config.yaml
encoder_arch: "convmixer"
encoder_norm: "batchnorm"
encoder_patch_size: 8
encoder_kernel_size: 7
decoder_blocks_per_level: 2
decoder_upsampling: "nearest_conv"
init: "torch_default"
optimizer: "normuon"
muon_scale: "original"
momentum: 0.95
lr_schedule: "linear"
warmup_steps: 260
weight_decay: 0.02
adamw_weight_decay_other_params: 0
Rows from block 1 of the decoder of a small segmentation model, named by matrix and row number. Each number is 128 + 24 x the weight over its row's rms, rounded and kept within 0 to 255. All counts start at 0. Numbers have three digits each. After the name is the row's rms in percent of the matrix's.
Before each channel's rows are labels from the 100 images, of 14976, where the channel reaches its highest value: "responds to" is what is common among them. Only what is clearly more common there than usual is listed. The data: seven-segment displays showing three digits.
# conv: 3x3 conv (decoder.mid.1.conv.weight, 192x192x3x3, standardized in use, each kernel summed), inputs 96-191

responds to: the digit 1; second digit: 1; third digit: 1
conv.79 091:124109174152131155140145113109159121159184088139140134082113198147164130107128189128115132140161127141090101121156113091112112135163099116175083135122133137092119089125131117108127110126116134127088150138150137115098145133122106133160161153132106136149094092178110140155115115177116147108

responds to: second digit: 4
conv.99 098:108158103124135130134135138076138152109137143102136128133136110149148176119140145096082142026138132121099156127151124102122135110159135140092107115179113139114093130120158144135123158164171142098168158124143095099120136112138140119121154146131114113148099117146126125151163114117157152122

responds to: the digit 4; second digit: 4; second digit: 5
conv.33 090:141162121119102182155121105091162127121154143136131133137138113116147142126137101101159175107116190101137134125116133089149162130119117101119124148131166126148113122082117160159136135183154164141137157141145156111077111131125157150140113133095109141195076173118127099114135136069160113146

responds to: second digit: 2
conv.72 106:122151125122110156132141139149098129123162089100084124089122092130114133161148149138148160089165127141127100121129149125136113139085121115160098137108153102198182121086133161126144122137141168180148126118174195151099120134127115114108121133135128084120119094157139197130135101130127147120

responds to: third digit: 1
conv.74 092:154116119131134109119108077117120084112133151125138151126093152135123189157094133136130130167129135099166126165106130078143131111152123126154107151123125120148179139137099147146101095093113138124136099110136071142108139118122125139114131132146181129097114163119118101124126130077121106085

responds to: the digit 1; dark on pale; first digit: 1
conv.190 085:122135117099151114121148146090155123125138076136114118126106196138130109103139134115119155145095148154126068122109108125128152122130140115205154107118102122121157129090110138129157158159127115138097115129157101108099125113166090163126103110142153140156125110120176132109121128169141102132

responds to: third digit: 4
conv.76 090:128132172127141156162144126086130112144100133074144089093083151121138130094130174172168168101114107112152132132131137080126113121128136123110131138149172123115161125125104163117090099107172141179141114122102122110074129124122130126136132170160140117141107123129116116154124127127145118118

responds to: the digit 4; second digit: 4; first digit: 4
conv.66 092:086131144132123114148093102097161095112150112111149082147097156142133152103106125110121109089092133134128141127085136142142130107105128126138166170145115103178126127151150142139119127148107128113123139120115097105164163138146140121131083118097157111176056107137112175136139169142164077128

responds to: first digit: 1
conv.164 098:086161122134130123141134121133125146139180113129115112147107151133078132091159105136158142124158118152160094150099123112116149118147130093128147147091136096087104144112151171181114157116161125122131128113110078145170133139118158140148141143099135107118159108116141102137143118109099100128

responds to: second digit: 2
conv.14 082:089091095143132121097147154086099107129062090147165108130167071116138124165133135151115135144108116124119131153141122132132091095109122149135120146129077151123131125166138161160131107144132129126125128113107108149100127143124158152138139124114193117106097117159169124105119122152144134080

responds to: the digit 4; first digit: 0; second digit: 4
conv.173 094:110187073138120126145147133101125144158171122113085105128153182126127132098132112131099161120147145119137145145123141154133136142089101101108141112112173135130073136086146176115118124163114148118138140106158136156150159137136114119110139135154130135060121133132156143131149159154124088146

responds to: the digit 2; third digit: 2
conv.152 109:107121151132122124095148203078126140085090125150159146135183115116129117141147151131100122120118111176121149142116147190134164095150105146109154097138108129120125142110136120121139106163143060132148134104121138141120102128135116146127099140065162149118063118116174154124125156126127154081

responds to: dark on pale; second digit: 4
conv.189 085:140115119147090122141133124107117135096112119103121113156164131109047149178117145148056142142135123166107141124090130151103086123128123104121127137137096133123142128104155135125168111132085110128138130096103140142143108136143169150118084073115158110088101155134142144160149096143128139127

responds to: first digit: 0; first digit: 4
conv.106 115:096065146122147135137132124122117117098148123189154136117140129115061161100094113110129135141141105125114187143134118133160117148115115113138157150137140061133100110122119148131107111122113077139100127100102160130112134127121127108149140140050131123192129119110103116152125138118121140136

responds to: dark on pale; third digit: 5
conv.166 094:155144127099156109074126123161078116130182108071110144160128088120095160126131111118195124059140129095139114113141125124144138171148130156100126096129146115156123105123115153107132113109151136167118116130098115112105109130114132108143124151123085199112125117111146107147110119166161149104

responds to: first digit: 4; first digit: 1
conv.179 093:124123144136150129185147131105151134117145092137140126133137121090110110133134114137156163120142103111123122123101131171121092105087090152145157099140210092118120125116102136111116123108098166141116134121133108139136130128076130140156116117185170142071086160129159154174098145149105127133

responds to: the digit 4; first digit: 4
conv.143 115:134149096140129137140155142127110117161065148102104137133145170153133107144131123141133169152121136110128099132135128116089113148075151127169113118131113123101203132141134098114124151114110188105131121122136115147099135116124113105090163141143143123053141176155134118127120104124131123161

responds to: second digit: 5
conv.65 092:120130145101139112137113139106122124112165115112132152135176109150097161117084120121155124154143079077147170137129110185169095126106092137130122126121130139132104130084107164146125096134100126133107123116148134160136139136111160147128082108093135168112062142147126111103106146136140105117

responds to: dark on pale
conv.5 087:124073070115126144119125138121124146129172135069105135149089120150140145146128125118200119135160123121089156153136135123129195121105126134138110159126149109146142110117129104136077156126133152128180111131132116114126139108127129130113150095169149104133120118137143128135134115150137145128

responds to: third digit: 4
conv.27 091:112146087123081129160107095139154109123163145118085099177124143136086108144133083069072155139124146163175108129116122115118108154122167114128150114140146124143127165137138181145131152107118132199131159111120124122159168152120166111071169104143132116078151126109104124118145120120158132155

responds to: the digit 2; second digit: 2; third digit: 2
conv.77 094:171187095146129120089098078181116079143156103096142122129144161096122167127127152143098128119139126142124128145124102079145124124115126144148089135123133171155165131110116101103154125127150146184124121071130199137102163164127130103115152129146128158135118148107100144157103126118137180133

responds to: first digit: 4
conv.122 099:154114175114126102128136132135140136131107097090114166125117136105165083134130175106106130132127133120142056160158165111114104140152144156160090115129128111158141147108163117132115103124142156144106122124129156101100103160126076126107130097146162160103133154153134121163143148119076172132

responds to: the digit 1; second digit: 1
conv.50 091:133097164128124108096142121158151123113181132157122103142128189097122127111135142126118170159144140130167136115102104125122115113143129109125150122175175106131177112103098122150156133134137141138086143136128132116149152106117110141169133139119127094168136168122136106146111104145104122137

responds to: the digit 0; third digit: 0; third digit: 4
conv.117 105:161145118099123117115106105163150125125196091137097108115081136100146084117122123151144124080143131143134093148139121084117092152126175116132128115106138090135088138125115108078084161103156156153129180096164118085130128150110113105181168159128097118076187094127090131120156126116133143125

responds to: the digit 4; first digit: 4
conv.64 087:078143175099141133139158163076100118148155093145112121107147133144123147111126151109161134126153115100144134127108111155161117122112096107142156145117171153063086131080085157124144122150129156145132132129129108147164142135075133115141090152142142113115109120129104096137116146142155140131

responds to: third digit: 1
conv.159 091:142078123125170129139157096123153103100152095135110120149122164093113153118130155136139148085152136137144152119148107116105116137128128151151139156122142052142105125126123169123151097107147144099111152119128115084171120111109144128205109150102131093150146136142089105127147135092110115124

responds to: second digit: 0
conv.129 096:154123156142137133121122108122128119107110126137134132125108158108089190125102121165125127118147122115105187130154140103130144102165105099153085141177077079156107134117110165114143147101114133119138108144107161127137110114137108120104123124072168118186127144146128153095114119132147162110

responds to: third digit: 8
conv.70 090:130131147130111088129140157092105078155124103132142141148141153095168118168125116111109089130097130148123097116086162186140143062142102136121150158108157115100142138077119157131109129122129153112137140112129144136116137172123112131124125114144144109068107112152164140132122109066084152098

responds to: third digit: 2
conv.31 095:127127227091104146141155119109121108088126127151111140095140125109103109090121168085157114131154110137188101145127139162131096112100145079132174125171136095132108121094137144191116142147125093167137155101117146149135133126114147119153115150125118141141105130136150154173117124127119137145

responds to: dark on pale
conv.37 096:138123163122095121113113129111111107112168119117098122133103103117172151126151116128096107122155135142140121090117160110125131126116143125116129153124200157128149107138130138125077153119129158149137140116109125151129131160121116127115130124178133123129121097122133137161124094117123108117

responds to: second digit: 1
conv.178 090:113123103108120087110138121156186179131151119134110099124131161154163151178146126123153109128147085106133142126090152107175124119128122162160136096153153166175157127126106169106115144127140170132108134107140186124104143137119084105145121104168105117112095077116121129091101108128130138132

responds to: third digit: 2
conv.60 099:106160120154091114123120137078112168133127096118111117158147141121113112113131122093137161158159148151105126119110129190091126059122109109138171118132177137169134118096121157122119124153091166110077133140104131155161153123112138136147104137108126166111085121141171190150133115176145130167

responds to: first digit: 1; second digit: 4
conv.105 096:149122128078141136176146146125140138100120130122087136121115182140113108105118147110118148089122143144112132127115132129135182127146111105118135137137171157119111127132124112100139166145189126173171153144137131127138146090128112129109169133101103091159180120152135129173165135179152147160

responds to: third digit: 0
conv.58 113:139165125116117138131126145138135111159143134068109121131111128139082115139127135122100137114145159109125084139134180122135138130139122118147102134113116070159183120146147122125160092134133205122150122114117149096117143133143120116108127146168119100057136129150127114111126126118153135128

responds to: third digit: 7
conv.67 094:124163128109126104115123137138114114151158097113118134136145094125112109126122115090139117149119113123126109103156136182172146118074134141105193117142155113164104128080107133114096107134120181105118109077101163111145143129117103143111106138175112154119098115118135165107138140114098176120

responds to: second digit: 4
conv.158 087:159162162143115136143117090124095110142154114116104095158157165119109174125144154084133148064164140135114147131138157138121177123143155124131149148153127096134105128088117155120112105171125146126125130139112110120128116147127149115135089137122131137145097115083141072177096101099132094170

responds to: the digit 1
conv.57 105:154130121132136108100116098173130138138112142115132116152160157162131093114111105138131151127122154144144081154108129113113142186132166097153097127084189137152178110143127125116143146127149099140127158113176134108131076103133109139141138128104097136107142128116093099136121116127123133120

responds to: second digit: 5
conv.35 106:138130158128174120148133104155123154136183131060158130173125147118101107103091117198173136079169149138132132128181127136093112128133092114100127140089152087155105138120150152130098139110132157084134174137145113122118128135104132098162131185125123133085115133131139125167126145123172121151

responds to: third digit: 1
conv.63 104:131143180129099129146101138104139113164071138125094145129135150121136127102116165116079125185084140148102105137108137164129119139132134113132169139121074130156129132120114087125114104127096118146089098086102153141125127172121100132096112116127122149100138121142169140131145133156161130123

responds to: second digit: 0
conv.155 094:093151112117130135109135185079104130147134121123120132106158116084116142170102130128129145168115095121120145108120129171171096099113081118109161099110133183085113176117139161100128060168114133130138128098108161153157124160130117155123106101121125128095049125147162169138110155155139108101

responds to: second digit: 0; second digit: 8
conv.185 100:142094093130126160118101115121120142144120152124156154101129188123124115131118157131074098150116135131109158111104124140142140130154115093185132159092229121118157110136153123110126118130105096151121125120130160114150116093130111114150097136102133142135118064156094161156136128132115121128

responds to: second digit: 7
conv.93 100:092192116081110142115095133106099154151146100132135123108122112108156158140161100123145156083146100142147153085115132117163151119118113130132108113147116162129098145149111121138129144143107163123120171100126207089143143140142156106129162157104142089167093093141068143142111136166139136110

responds to: third digit: 4
conv.94 100:090132113097059131088131146116103142134184092168091141092122085137124132096100155127131168108159109112145097131140145127112132136084123122102125119149166158110128153150133130162087145135131168115111166121108089068141163151099149091168190161153116100126150153128114114157116111170116119103

responds to: first digit: 2
conv.121 098:158120123119108140112111086128084114125154134110114180143103148100105141129112151123099128181117156118132118117143157140137140136149101150087143162105111132161092115170137094138084108102177143126130127113120150142110138124142141141104147075158144180066165121100148108144111149120116115068

responds to: second digit: 4; second digit: 1
conv.29 087:130146137114126122142156092092126120093155100170112119163116101117165144101129145085134170091158164160170112131135079142102048159107148087164129090139164092123106139107150150107132138133110156136092160098128131111115147159091129090167147164138114118121138124139120103180176134133149145136

responds to: first digit: 4
conv.172 106:118145135116127141150130112075114107140120103065144122124129145146085110126130156131131137106121115155126092167129188120131170092124114139123135127094094120164156109129143155142131105136100171140167130122121112110107136174129152162123123116187187126066089148170143128122116158116143129149

responds to: second digit: 1; first digit: 4
conv.102 099:092147119144117115146141143112130139145124135136125109154131148137111107126146152092094108115092135188117082136160121125138125154114125133154123087115087122180136061118156087122090140144110137142130119131141145128062148150115134114167112126169110163141133110145131123125140124151166134087